Rows from block 4, named by matrix and row number. Each number is 500 + 40 x the weight over its row's rms, rounded and kept within 0 to 999. All counts start at 0. Numbers have three digits each.
# ada: adaLN modulation (shift, scale and gate of each sublayer stacked) (model.blocks.4.ada.weight, 768x192), inputs 96-191
ada.116:423456500500563524500422500539500500500475528500453411425500403491534417500450552441541500500476539587517493500466500500500500500500515500500583500500500472500426555527500497500500543500530561500500500432471500576544521563500500579500500500532536500500500500500475500436436500500668500500
ada.117:462500500500500500500500594449500470485500500500546406422500500452397441500372500486536605500500434500439424500500440455500500537500500584443570500497500500566500474460500478500500447500588500500429500500482444465500379578426500500500435594578500461500500515500500474500467500485435500500
ada.118:450480479546494500500500500528500500500532471500500439419448487441445501500431500478500500522500507575500457475416500500569482500500453442448500488470550500461500513500515548473546402532602543443500500468500500544500500541500500500544500500500452500422500500500500451500565500500614608500
ada.119:436456474500459586446500500500500500485470544500500478451590500500500500500500552479500500500538500548429500543500425500458500553500500500529500500500553569500500500500500456432460523500488500500500500500500500500500500380397500455457500513500583602464500471500500530500476515500563500465
ada.120:500500589500479542431500529500500500553500500529500500500500500500455500552629500500500403510460435522500506500500459500500500442500500500476500535500500503500500509500458589500500581442500500500500553500578500500500471441500500525500500521500533500470487500500478500541500538463536443500
ada.121:478500432500555413500438500448500482474456500477500468500563500551500430446432500561500500531500557500542500500500571569514535608500565519504500475502500574500500500500478424441523500582555411501500500500500545500519500500584500500454476423519500473527540500500500451468500500563545530479
ada.122:464500445500555412514431500424500500500540497505477500436640500500542500500500500424500500536500500566500500448500500500531500500539428500518500467500457500500500500442546500500500469443471526385527376486500439500500500500484500507591500493476470496500463508500500493423500507500500500500
ada.123:500500500500500520514500500437453572564500434487535543500500500500595451535457500500500526452500522500583500500500541500533500500500500469446500536462559500500555519500500486543500500567575500433500500457456435500433500521500500554520500523500387500545508500500526500427553500500500470500
ada.124:548500543409557500500555500500500500500480479500475500568500500524412500443500500500500554538483500500500538500500451500500454500585500500411500564458559517500500500500530554448546524439400500538570500500560551508500554500500548500500500541500500500525500532500500480500500537500500543473
ada.125:500500500508553500500433460500440500500436552500520500500500564466500430444500498500500531525500570552451500500500590584500500500443570470500509500500543500414500463495457500500557500556590500536468420467500558500437455489500446483500500500456484500500519416500440500396560500500573471500
ada.126:500409500500500500500500533515449433500562500500500500500510500488500500500550488528456500500427500500500456500463398471500460500565522461497487530447537438500431500500500500599392521442450500557500500500500500500500500566425452545578500566500390484426560479500500500500421465500500495500
ada.127:562500585500500488569500480404531472500470500451544500500500500500476541485500500473471606444490500500459453500543500487500567545410521500445500431500519500500500547500500500455547500544436453500520500429500455372500479500500495434458500500500500476486500541500573501500500632560500500500
ada.128:500502500483500500500499500500486500500500476424432453455532500478486395500510487430449500500500403500500565500500500535409401500500552500500578500500500503428500500500463500500500500500500559563361572500500548500511500500493445500575500608534500539500488541560507500500530500428500408524
ada.129:409462424500573500532500598500565500529447500500539500500500500500509420422500489570500539500517500556494557500500480543472587532500500500500563500500500464500500500500500509500511500500465604500527500543500527500500500500500500500591453500495568500500500434500414517500433439530500500451
ada.130:500500500542500473500457455473467500428589500500574594500500550500559500557517595490500500500500500500530500500549514507500500520541577531500529548458500580500500474500500576500500495500508500500500483543500500500500500500551396463500500500500452500500500421500477523541500490532500463517
ada.131:500486535570500559500444500500455422500585500500477500446548437525531548500500539601500500500542500500500500455500500495489535458500477540500500500439500459624500447500452500500478512412651500500529510500447500500441500571453500500448507500500393500479471560570500500500500500500585562500
ada.132:619500550500376553500500442545430500545500447545500475500500500500500535500549472505500500500526469500478477500489533416413465434500500500500500500500500500514500500526500500556465448500500449476434500505542543543590500525500500500555500500513500500500500450500439500600528500500414611500
ada.133:479402459502500590475500565453478500500610454500500504555500422464500500500573500472500488500500500500502465500425540500485500500500552510500547521441500480500500546523597500500500500500383456500500563584500551500500559537500497555500612570450500500500486500500500500479500516429431535500
ada.134:499500409500550584500462500500500500516564543500500435528545514401500500500574548500500500500500500500500500500500466366500412500500591500416500500551500500500500500500548500500456492500464579500500500500580523500500500481500500500526540594500464530546378500571500500500500539411500500563
ada.135:469500564506500582500500500500464500500533500400500500571500595500500500500643500549500475448508500500500500500500500569506472435526500500426500500591535573531546500500532500474500500457451517578534496519430548514540539462552448459462548500500500437468536418500500447469403485620431372500
ada.136:509500511507500486555482555576500500454470558534500500500500500468500500500557443500500500485538473424500500555475500448500500544500500488500531500428545535500500500484583532442404500474500425500500500485544531500509500500500445500445500500500500500391500494567452500500500500500500500500
ada.137:611468600543500512464559500500500500500500500500569447526463500500532572543597461550530477379500500500500533519445500500500444439564568474500559500542465424486549571454552500500412500432468550508544500546536407528560500555543451500500528539505500485500576476505466584486500500516491421466
ada.138:500500500467481500500441427545500609461500500500525500554500500446562528458500500500500551478443521500490500550472477500500552500468447584500501535545500473500500541500463500500500500500469429500476500478472437452500537500450500417473500487529500500546455500500500456526500500489428635517
ada.139:500500500598500500500529500570500456500500428500500380500500500500543413500543500462504520408494500500367494500500500586500500500500500464500500500500500570567500500500600500500509511500455500500500500500556500500500500511512500500572500500469524543500458489612470554568500453454500500500
ada.140:500500500500500500571500456553500500500500500474500465557500520542528500500500500500500500466500500500478500500446500500500500500500500566466500500500500463500593515500475523500500500500500550594500500524555500500500500500514500432470500500500500500453500500591500455554440488500500500500
ada.141:500500543500589500500569431547500500469500500494435553558475424500523500500470475500482450500500500505500500500602500454500500500500558500452402370500500500563500500556586500500500572500446500493519500437500567454500554500600417500500500500500500500543470442500505500500500500618441500500
ada.142:500470460434500500500543555573415500538500535500500372549500548413500468539500542500500546500500500564430428465428529465457447459558500500500533536481500500436386500500553500521546431435500500500500500500500500500456516500477500463500500500554587500500500500531500509500446548500571500543
ada.143:500457556483500500449563516551500500474500460524473457500541500500419575530551457480499459465459470500500565583574434457467468500500445500500467536490500460500500418500537500568464601438500500500450500500557500462487500500500443500552559545500500500432500465506500519584457423500521555528
ada.144:498529569500458533500500451565412500500500500500432475598500500538500596565581500524547359500500547513500517500500500476492500500551500386450398540463500500500500500545500500500500570468462577500500500424415577500525463500618475500500547479397465500500546500500500500573500480500500500500
ada.145:534500577500404500473478558500582472500500463503500427477555493433504581501469539500515435500554434500451551567500434445435458462466500500500570568500500500500467500535500540500416519429524602445433564537556511500460500500500543568500508500551528500474456576546500500544500500500448574557
ada.146:500491500500500500507434556558500488500500589500526500442500500456500500500500500500382535500500500500570536417414595500500500500519557454500606522527420500500441500463500500500500500500530477411500500519482436546500477445569442500500500500477500464613500412500549458500553482535500539523
ada.147:491480430458500500464516500500500500500538500543478500500500500500500500500500545500471621500500500443500500530550500451500468480500500500500485572451500500500500587561500520572500500444500500438446554500569500500500500500500500541515544500529450524541500558500510547500500500500500500500
ada.148:500563450500456404500555500500406549500574500429479500515500500500548500500478500440500500500500500500500500403564500500387416561500500538500500500520547435500447500500500454500500453533500500500460594500463384500500500500427500500535500560500485500571446501500526584522557412399541500513
ada.149:512517500551500543558558549500500516500574500500446461592500552500500486466500435500500500386532500545457447500541500437500500472500578500420500500500571574500500500524500500528500500470500500562465500452500500500603462442500500403500408500558477500500500500470500417500496500500500500500
ada.150:609500564500500453500550481500500476500500579522500535500505485500514500500500500420439500500448500500500500500593500500500500500445500544500500500547452570431500418500510500531500531500500453500500525500500500500500500429529500500424462500543500442500500500442500500500500500553421470500
ada.151:465558500431521500500500500443508500500500487500500456500576500500500515500500500469500500500500528527500568500431479433500500507476500467425500500500500500500500550481451570474542483573500500500437562482528500500553520554500580500500398500536500500500500572564500397528472500442500500500
ada.152:500500548500539471500456531540500532500543500500548500607500500527549556480517500564492500454450539500500538500500546500500500500500500500500500500500469450500593553500558537500500500476500500500452419500458500500500500538561458397511500500433500509500456486535553500500424441580393500563
ada.153:500500481487500500500497500567500573500500500500530413500500517500500500434521475500475500500500500500387504500500451500551502500542416500531451500449629500504500587542500512500500433580508500500550473500500500500543456462500456500509500500500533535500456500500500496583544500477554500540
ada.154:549500500549519500500486500469500563500458500500478500500433500500535500462570500566445543497500500604500365500500500500500443465502504500420500500530391500413500467500500500500500574500471533497500500500472500464500500408500460506500462507500445500452500500500500491552500554459500436572
ada.155:500553500512536457500500500500500566500392446524500537548472422500524500464500500563500500554500500486500604500585500440529500500471500572500532500467500500567500500500500491454464494575500446500469500500413500500500500500541500500560536476454500500471459500500470500500553429548500382500
ada.156:388500436436520500462426500500444565500500455500500379500500527500465500500500500500500614500561500505500500515462500500427500500414525500445491539500496500548539500603537410500500485522500454500529561458474500573524509545500500474466500540483448500536500453500480446500559500500500575500
ada.157:500500576500500530500500465476502412524570500500451620573470554500500645477500500500500416475559538558500500500500449558516463500500500411500460500529485436500442456504500432500500500517447561500500540500411443500516527435588490500500500500392495500500523401547500500520408466500458413513
ada.158:500493555500519407500533462500549469435434632500531500500500572500500500476500402500500500506513577433500486500500569500500500500481563574485415500500500646500555402468500448500592484537470500541500500471481500500500500500542522462415500500500505475500500500551533500441500516560500500421
ada.159:500463500500512500475627541608485416500482456524500500456500354500500500500589500510500505500530500500484500500500531500500500545500505500500500500511477500500500500500516500500500500458561500423500500572416500500500500500528475500588500579435401472480571500508522500500500500500500500500
ada.160:500500500500500578500449500500556500500500500588500500500500585543404529500475500500564451552477500500500500500572500500564503555500500500500535500563500500500500552500547500500542439500529500500470500500500500431500606568500500536401523543500500516500500628500445500532429500500526500500
ada.161:421542500500519552553500500434500550475459500500500536420500500440546454500500488500500569524500452555520571523500500527524561434556490546500500500500504500500500483500500500500456500607452500557500557500500500500500492500618430425500500500496449545523500500500500474492527500500500373530
ada.162:500454500515437500500500500500500523500450500500599500500500441500500500500507487444500500500500500413461500500500500500500533500533500500500516428592500450500500500540397500500586451500403500500518527500609557531500540472475500500500500500541500425496500500583449500500500545500500562456
ada.163:555576500482500491524500500500493595500500382469500500453531500563500500500468500500510500576459500532500500560500555500530545500500500568436537537556544529534500500500427434536525469500517560399500448393500500500547526500401540340478456500500500500500411500500500500500560512496500500500
ada.164:500558500500445500500500500500481552524500500485551478492501500560500542500481500444500605500500434500500500500500507500452502500448500500500456500625500574500554440500528464500500500452500500446500500606500467566500500428500500500427474500500518500558500500500500500500469500511500538500
ada.165:500551586530500447500500500500500421533432500469500455500500500526542468500500500500539484500554500500500470525558518560479500500500534530446478500556500583500500500500500578500500500500548606500422500541627527527472500533500500500500445455500420540500500572523500539500570500420500532500
ada.166:500568500500426500547535532435433570565500500500500522446507477469558500500500500500549550447500500500500447500526437509500500500584500500463500500500527417460500500500500567567572358483500548500500500500534500613500570500500500500500500500584500457597500500500500500500408500458548500528
ada.167:442469500500500448500500500487426565458539500471397440500464500500433466500556531478469470464466500576500460437500500353460450500496546500472500500412500500480523530500438500500500578426411500415500500450500574500500500477500500500500569500500500531500500404451500518472500539517412500529
ada.168:500500435549500583500500500500500513500500500553500563500500495547500500500500500460519424500500500571500435584500500500500547500587500500410500463500596470500500529552487500500540500540500500499598500522533555500340541500527500500500567500502500500500500500500500500541397446573532639567
ada.169:563500500518500587525500514500500500500509500500507529539500500473474500500500500457500500440434500520537527500500500372500464413500500546500500533525500500500465500500494500525482500500500549471500500480479461569469426437525449500561500500508500500557436500578500500404529500433476500473
ada.170:500500526459500531462500500500462500482500500500550427441532409456475500500500481500419498426470396439500472483568500500500500543590500500517640501433500500481443595577500548500614441500496500500512500565500500500407409457500500463497500500500500500500463554500472500482500545500500550555
ada.171:594500500500477500550566421500500500500479528447486542500480461444500576500461500509525447492534500500500500566399500500566548500500431529536473500480546500467500447500559446563500442470485463500536500569500500539500537522532500435500500500500594500537500481502500500500500465588449536538
ada.172:500500500465500500547500500500593500500416500485500640500490452551451529463500529500500560534471500500585490472573590564496613500447500447500383500500500491500500500523500405500544500525465465500500500500454582500500500500571500505382500438500568527500500500429530500474500557601500403540
ada.173:549500450430588500500542457441500500558447500500585500610500500500480500500500487427500500500483575500500500500500549500500464538500500500460414500500449500556500500500407500500503500558460500500573500548500572500500479544551473500552500501441439500541500486521500482556500513529500500500
ada.174:500456538541533500555500536500535452500500500500565551500484532438548560446462500549500454500500542470518549500583590401611569423522461478500443507500472500460528481500500500500550541511500462500609444566467451500500500500500500500446500485500545452541500500474505500500500430500437482500
ada.175:500500483541500408449500454572450500569542500496500500500512454500538500548391500454412540460500500500467573455402496500499500500500522500502500438500500544570475456500605442500500500578562500470500452521521523500500482500470500536500393533500563500500441500536500423500500500562560500443
ada.176:472500500448556419500500473500586500475570507500549495500533500500559500500500432500500500538545531500443500493500500570624500464500500500524558500522500558500452610500453500500500375547503500500563471500470500500500640500502500500430433563500500500500500422500500500457500500534500500562
ada.177:539554500500513500514509408500500447475500466500500469524453485500500379500410500500413472447500587521453556431500556500500491573500600445430500427484500479468425500500441500500500500500500457500500500500494500500500472524500480500500500550500500500577500460500500500500500466645500500556
ada.178:500523500503442514479500500554500500534500474500500473513448500500500590470570454500500500500450500500479500581500500500500500474539500454500500500500500457500471486500551515500486583500448500609460564550500428414562423467500541500487500479500500495413500532500522477603550500500500500500
ada.179:593539536500500469500500500500500556452500555500512535572500500500500537522496471557515500500541500500500467500570500422500538475426467458500500440572450500500525500467500465500500544500465510500500500531438500500500555500548552475395500500394493417500476433500476500535500500585405500500
ada.180:500551454500525479500461530512528500446420541533500500545500453541487500411500500500510524500597500457500500472569594531500501500472500500500500427500518504500500487450500500500500500500500500500504546548518500500500584482500464536428500560445500500480508437469500500500500530490500473538
ada.181:500500500500500500455500576589500500564429416485500500500542500500500414541479500553561500500542500468432463544390570437437500489581500523500510500500554490500523500528500500500500500500500500500551606515559454500465500461500473500547500527500500500500487425585500500500550427500500500547
ada.182:479469500500461500500546500527500437500500500467500500529500479449500563471500514535606500500500500500535500559420555500500500500557500500507557538580530455500500500500500500570500548508466487550552500545560500500500500435500545500500500432500445470500500408493500490455381517500500581500
ada.183:500500500500518500456556553500500449500512500569500462500516524479501500500500542561443500500500500503455536539500554423500422500460581500480500500515500461536500500458614500500500547500500452422445530574533500500556500500456500562589371536526554622492501469558566499458540417500500433500
ada.184:614500560500466500402500430566500500519540459579452556500500503546457518500593500519500500480500500500500500500500477470486398411455500500430445544500500500500500500558500536574500500486500500500513591500500500447500457500482500500567554500500500500417500500500555546545495480487447500500
ada.185:500553500500469532498604500500475453500500500472512500500500500500500514500500447455500444516445422514474500527500453500500500554432500500500500427500416478555500500500473500500500572479411501500500435464524492500566500418476524500453559497406500436500500465500537524500430572500500500477
ada.186:500500500500500562500628500500500500500500398421436500500500500442478500532500500507571446452559500455560417605520472500503482500500454500500526500430500447539500575501500500500500500500406524500462565500510500500614578500500407447580500541500469442500462500465414500500500500538500498548
ada.187:500500546460500441404586500500500502558500473500536500500500523500500546542500462500500500500500442500500585548584500500461500600416500500453558500500415419500500515500552484543500500454500468500500500500616500500563500500472399447500500500446473500494472500543500500591600395564401614458
ada.188:500547500380500535474626551500500580484500459530543500500554500586456456583500543513550500500500420435437500516560500398500500433553482425563560427376457589500500500500500524500500500447500448459500500500500500500574500472500500472466500500500500462500500530500500500500521404500419500572
ada.189:500508486500500434500491500500500559500447500500500500500500487500500500433478500458467500500542521463446500507471464500539518500500500500500533608500500418404500520521510451500500507462535500500477561431630560500542547500462539497500500405500558500500500543537452500553651527500500560500
ada.190:500500500500500515508385441622500523500500455500530529500437474500500500447500604500500542526500500485500557498459548477500453448500569500472500478500500480500595458500500538500500500500500606500534500556528480568500500541548491500500426454500557500500557500500500535520487524546445506500
ada.191:546500500579483450411500500605500500500445451441500500500500500500500500495480403500440576534527536500464537500500471466478500445500500463438500500602462541478500452470532497532457500457500500473500500500569500500500428500497537500440500494500441569512500500492500424500573500541500585436
ada.192:456557500500530552467500500500560500568535533543500500555458589570539500500531466500500490429558536446445500500500510450500500500500467529500500500473500450500500500500504500500500631445415500563500500500489446500527500468535447500500500560456572500500500433500500500500424421500354375552
ada.193:500491482473476500500500439457529560390471545500500500500474544583500551500428548445521500500472500586571447511595615500459518525500500462500414395500500500508475482500500418455500527544500500539557441500500565532500540523593544532464477506433487500500461500500500500466500500599492440500
ada.194:527500562500457500500575434480454500500553472564500500528468500447509500500552500537500464500457500485500448557551500499500470431554419500500452500500500500491585415448500500546500500500438500567477501519500424500542500500561528451500559500403583410500500435468495492500543500460409500542
ada.195:526500564500500500500500470500431500500590500512528523513451500500500500541544500548500446500430500500500500500500500433500491475500416464500411500500576487550557461516456511500427457500393500587500487500500509559500505450489465500483545500500500453556500368500484500500412403424416500500
ada.196:554500500500477500500500500500532500552500500500500569500500500408500500491451500428500496500620466500605543524500500500441500500441500500500500487500500500447500508554500500437500500538589500543483548472595500438500500451478500587500530497500581500584500499500493536565500530422500500500
ada.197:535414500500459500565554438517500488500608500553500500500539509500500500469500500471500442536500395500474614500435500432500500516500500500500500500500456500555565401500555500500422499409500500500454500500540500500535500500500434438511500481526500447500464542500500500500500500500458500500
ada.198:444524500500500500500448500500500500477580500453500500500520500500500457422530461410403500500382481511500541545500631507431500500507535500500466421500500446445500500500500436438500500464584500500500456480500500558500500481563500558538500549500500500500500452537589526473500500520500500500
ada.199:500522412482500500500408500500531472500500456490539564500489638500590446490458515500500500500500538402500472500500538500558500500449507528398500523500500500500500532500500500500500520500478433556569470500500500462543484471500539556434417500500522457528474462500402559500500500532454456500
ada.200:500434445500498539500471569476438500500404500500500459552500526500429500500500500441500524466437376465484500500588514551500479441396471530500475500527500617500542500500500500529545500463513500529464500594521540507500500500466500500500440492530376500480500543500585500515500500528456511500
ada.201:500491500500463500500446500500528500618500606500500470500500463500472524500579500581500594533500567500437500463556500456500500500500500500500509500600517587500500461500500590447500448500472500623536540559456500500500497444417500450500452500547500500500473562500438500500500500500484500500
ada.202:452500500500500500566504536500535500500500574500500465500544500500500481500500500452514580537480500456463484500500500500523532562500563460500558500500547500562417500626464500512500500544495500508500554429444500500436465500561528500500522500452500448524491506500436461500414507542525500444
ada.203:500500500500500459500500450447500482500500497500500500500540500500524373501476500550500500500500486528500496417500500581392415429500573500572500427399488500532500500562500500500555500500500573352517500500546500500500555500500544552460479500531417500500500538500462590512500515463500500500
ada.204:500500500500500500579500500439509500500416500525500611460465500500463506500439465500475500452500579500500500500500500521559500500500500458500600395593500446456541500500526450440557500542500612500520500500500500500500547500500472500494500500500500553562500500500500500491562500511511500500
ada.205:433442574579500600583500500538500461500430500500471547461500468465500500486597472500413500500500500500474568500500562500559500500500582500438549403500500516500500455464549467500500500450455390451500500500500457465500453500446500500441458580470629457500434539445549436500500500543434474487
ada.206:500500500500552627500500500500500409500500468536500433393531500516500615435500540458466500439500500542452500532500527500500559500522550500500548500500586500500481500547500555490500500500538500518500600536500500500500445500565443483609537568500500500500555500500500500513474508500500441500
ada.207:500526500500422454500575466421500500541452500500500534500500500585500501500500500500462532500515486410500460500539500500555500417515470536500500520500561500500500427500500500500551500500455500500500456500448431500500500405500505500500464500500573448533489474500526438500437411519423500542
ada.208:472467585551500464500500587500442500500500500500532438500553576469500561484534560500500423448460449431500546468548500500500502459475520539470551598450500452500500500500500500500490500426459564520464557506500500482500500500531484529500500500402500561465529500569424609500500471500469500500
ada.209:403501570456535500500439571483500500500500460500437571455500500460450500500548500500455500453500500487533571560500443535500555500500400500539500537500500498500583500500474500500500446545528500479500484500536503438459439446500500500523500500522473500500588500553568574500525500500500500500
ada.210:604565500529527500500431500500500444475441500500500575500500500582500498500475483500500556500500513500500500521500515518500520500431500455527500500479500412500489540500451573470460500482500500516500524497577574447489581501574459500429500500505578500500500555602466500500500500500500434435
ada.211:500500433423500500500516500521553500500443436479427444500500537500500500515500500500500500561500461420485500500388557500500500460528500599472562500565500500500500469500500498482500500500500500500435513422413500510536500500619500539500500500500443500500500555567500452432500500535500437524
ada.212:500391500440500500500500429500539460386465575467500494500454500494500561500526500500490522542500506500500467537500545545500500500500424423459432550500484500500500437500500500500541477500500376500500500500452500500421500500500486500463500418500483500500437459500500500500479567589500566500
ada.213:500500500418500500500500429500500555494572500558500532523500500500594500474500500500500433500578500500500548500539500500572561430600500444431500500457606539500500500466568500552541537550489430500500500423500500500523531473539500500500500500469380561500520393500500500388546500500500500500
ada.214:500466407500500581569500500538442500500451500500500500523479524514500500500576431500456597500500450445500446500500500500500514500583500475500476500500486376417555500500500566530463500500473442500500539547500500500445500500500500500500421583560500500486535593500500500500420412544499514500
ada.215:500500542500500500500500500500500500500484544496406480607476554500500500500500500500500449500511532480500421587500500500553524500500500470571535453429443466478500558497563488421500440500484475506500500408500500500464479500500466500500445500500436524500500500500500500500521500500500557500
ada.216:565500444500500500548434519500571529521434529500508500500443500478479387500500507500537579500500500500491500428532500525422500500500500544500590500406486500460413500526500500415449500500463500500500500500449500500500426559500500482500424467471569485554500500500483500500422495507500577500
ada.217:589500500453500433490556442500599500500500506500524500500456466443435500491548471456500468500443499500500462500500500500500500422500418500500500500436543500484500500500500500500478500500431515594556500500445418500570500437500500500500551500500500498457515468500510480550534419500446494500
ada.218:553500500500461500540530500500500537500500500586500478500456403500571540500500500542500500429500500500500500555500500417500500518500599474448500477500500403581500575500610500521489500500476411526542500487473509500523500554500500500500500476459500447500425460557500560556466500593437500536
ada.219:500500500500538459573460500500562500415445500500500451500474466500464440471500500570449543500500500500500516500567602500500500500400500547500500500540563500500503496522434500446500462575520465500500543468417568500500536500490544500421416500500500465500500500500500500442528500595495500500
ada.220:609505558576483500500500475420500455516515500500453500570500410500500431500500498500500500452500500567500500442552500500500500499500591439432513446421483500464428487500500500500500500422447500500500500520517500500617610559500500500541500500500411543500467497500543500500437500500446443439
ada.221:543549558500541500556537500500500500500500500500525591555506500500500553495500446582500519500500500491500469558420500507500470448500500500460500458444484384500500461500396500519500562466500500500500500590500531476469500544500558500485500406500517417500500500500500500579491555500500451536
ada.222:500500500500500500468500548444500539500522568500500500576500432500475514500500539500500510500500444400620500500507500448500500496554500432445469546585500434500440500500462565456500463546500500500500397500500544530500500507500500552500556500500500500500546500500500481549507507526442569500
ada.223:608569446500461478532536500451500525500500500469486564511422500500448499442500526432538500500446500554500536500500516549500481459536550437532500500536520459524568495500500500500428500500500500538452418481500500500500606550526500551500473470500500424507563518500538500500493500453493552500
ada.224:428500435435433500500500552500531500500500521471500500500500574561500544539500500500500500500500500500522551556453500500575560474500555441500483500500540445427500500460500500561500500500524500437455475500564500500500500523543530500500500586500500389572500476500418500500500458528500500393
ada.225:531500540500554449447446500500507500500481479464536500500542555500437500500520529514500413500500500485500458500500500500459500558500430500500423563500500566453465454529500500500531566540546500500500500434500500405500500500425359478500620536535596500469419500518500557500582500443500500500
ada.226:620613598541500500563489500455552500491500500460500500467500480538500500410456463500473500500523500500558500543557555546503439547461531500585575462619500500500500428468500500500500500500500500500445500563500554500500538514500500463412456452524559440467463535500500500486500572565529493488
ada.227:469573500500500510543475500500489500520601464484500500500500538500517500467531500500500423500500500500500500500409500500532566484500548574465441526500500500500611500500594500543500551453500500520483545500497500432606500500500500500500500500500441500500447500429434500500500471500450500500
ada.228:467395537534500500479400527500500500500500457407437500500500450609500459450500500500455573496500500528500532500487533500500449500459527500452460500578447500500501500500441525501500519500500539460452500556425522566500469500449500500556500500456500500591500500500500500500500562573500457500
ada.229:500536500500500500500454513500500500432500447500435500500500577499453500465500408500465560500500500536500562500500541398470500500546423558455459442544460500500500500418582528566572515500500500448500500500500534405456500500457500500500442460546500531437406539500534531500556528500500591459
ada.230:529491455518500500550500500500536500500402527500500500500500500571515379463500500500500547544558623500500500420519500477500500543500501500539555500513555457500500473500457536500500492500517500500500482500500438475447500585535568463465500493457500500427510500472559500500500500500500615500
ada.231:500520500547453500542491491490430463500500478500541566526462500500500577472559500545500453494423500500500500465500396500500500454500433500500418471559500523499497500475500437500427475500438463564500500511438452500500467435474500500500566500453500500500512414500496528492425464507439500500
ada.232:587554500500516450500500476451500500529500500500500500500449500576500564528500500533546500500500519462500500557500537500500500479413500511500466418595500520494500444438500500556474446455402533534469500500427521500500500448500606401491462500544500500500500500532500500500483480532358425530
ada.233:500450500554500500534500500500476482500526500529500524500392500545500500483500500500500442433478500563539500420500468546500419446500500500500500500434500580546500500500556500500445500448464500500594510500445390515578438500500446482500500500484500500461593485481525500500393448500500410500
ada.234:469500513409500500500560562485500500489467500500573500500500446452500622500500537500497445558532500500492500626468535500544557500500398500606500512500400445500562500500500434557500500500579500518599432500500500500429500451500500500434564500500500415500500541500440500474500500500451569542
ada.235:500500425500500442500500500568500574500552500500500500544500595524500500500500500500500560500500449459535500500500500500500500526563500522500500500527465500500500500500574500500500500395500500386500560448500500500500533500546500500500557557451500581500500500517453500500500529500455502488
ada.236:477539426500500500537500534500500500500500409500500427461531513500434545447500500402500460500500500500500500500525444500500500482476500500500500500554500556500500500500500500523500448375478482436500600562500409455500500539410532487500500448500500500500469617500500500627551505500433609500
ada.237:500500427435500500500500556542461500500371494415500500454601500548529500563462500571462571500621537459448391453500543587500500500438500500500545456500520500500500476500500500471517500500500500500500500485532500500500500500492500500500472500500584500500500500500571470443557500500500605500
ada.238:583475500567448500523500510500500500500500539457480500500500500500500500551575479500500500552543500381545500537500500470482500446500500500500500500558500397500500500480500500424464500466543572433500517500410500500486481574500579500609500500500500562500500603556500500555500500500500500500
ada.239:527452434465500485403542500472500500505562537458500500500500548428427500500487500437570447476500506500485555500500404500500500489536572469500500530500467500551462533500477488560500500461500500469450500472500451500500500500475464586641517542500500500416469404500500500543478431462500500500
ada.240:500441500500500517500500500550485500500500500500500459500444500520517500564500537548500452571500583471500546396500500500625570540500500517500451513464500431436570592447500554500481500500544490500500500500581500439628500500500500544500500546500481490500555500500500500500445462535474469550
ada.241:568542443469440452500538500442525500471500500547589500530490478500523500500500468500458476517500500461500500500473516500500561500500519500500500465500500500500500500499500534558500500500500500500427543500558489500500486500511438500438514500500500556500423570606496500500500500510419567500
ada.242:538540500500515456589476500402507500461500534450500500500500533455500431500471500500500526546500500469546445464471547531574500500533500515426535497500500578500556500505447470500500500550461500500500500435432500467568500500452545431405500500500602447500500542483500500537468615553433500495
ada.243:500500450528500500500654453500511500488576500500500500500521425500500462500514559500500499500500516468500500500500500500447500500500436500500500500500500500500563500500532550555500427500448423500500569462500500536500500500457500527500500586541500500448500437584500478500404451431500565450
ada.244:527553547500500536479500500500475575537500500440571580539458500500570500500500457562489541500500546468488500500500461422471500479500500532518500443544500500464500500500500500519500462500461438500500554500500563500500454394613500513522552402500500549464500388459500500500521500574445416500
ada.245:547455500416521501500553464500440523536500484532500594566500500440543558500500556500550451500456500500500472438440370485463500487562412500500413491518500474484500500543511500500428500500500500500500521500500465532548500500459441525580538450500500500500497500536393498594473481514500633523
ada.246:500456530525500526530500446550443520531500500500500500500457505500500500579539500534500500500423476527500421493467458500500547441534500410529394533500500500465570500471520500500461500453447500621500443500500500497500500404500500500500564500500480500562500444454587500500447441367429500500
ada.247:472500539500500500500500500500500437584500585441500500477472500584500538500500534446452500500464500500500440393501500596500500564500515556500603500500500610567578582500500555524500500500439500530500500500429559525579500513470500482546500576534517500500556470500500500500524500584460500534
ada.248:500500481500500500530500432561450500452500500500514521500500550500500510469500500500500531533500500449472422500527580500500500564418459432500406500431447533500500505562547387500387500530500500569500567452500500451576451500511518570500445500500500500500500462455500500500500500472500500473
ada.249:492500527495448464434500500511415522500460454539467500443500500421546502500460500500500500443516467583581523500500412493500500538500551500490547500500500430499469521500508500500500441471500500476373500500574500490500500492433537480534535500482500500457500500500500500541570500572500526528
ada.250:500485432500439500500568540521500562533500530500500393616500537500554506500551500500540500421500395427500500572500500500500485500604500629433517500500500500579495500500456500426563468500500500427500452500475500500500500552555500500431500500556500500500500500500500477481500561500439504500
ada.251:457550490500500433476500598516500519500434500500548500500500540500500460500500580498500500563500500527500500430559531500482500474451464522500500488500500532457451500500500462500500500500570500563500500500622532500465556500500464483497446500517538500500500583524500489500500576480566500500
ada.252:500552500500480500500559547559458531500564477573500544500409500500558500546532518500437500500531539507551531500500500451491547500533500500500500500456538500500500500474500572500500500500448500500500443526433500476565500515500500500500500530500452500503586439500547500442540414500348500515
ada.253:555500532534450500500500603463444500500500500500592395500467500500603449500500500398500500500486446500500475490586500459500500500500549571500528571607500469579500500500446567500439440500433500500447500557466385500500465500426412500544500500615556473500461500500500500500500500500500417500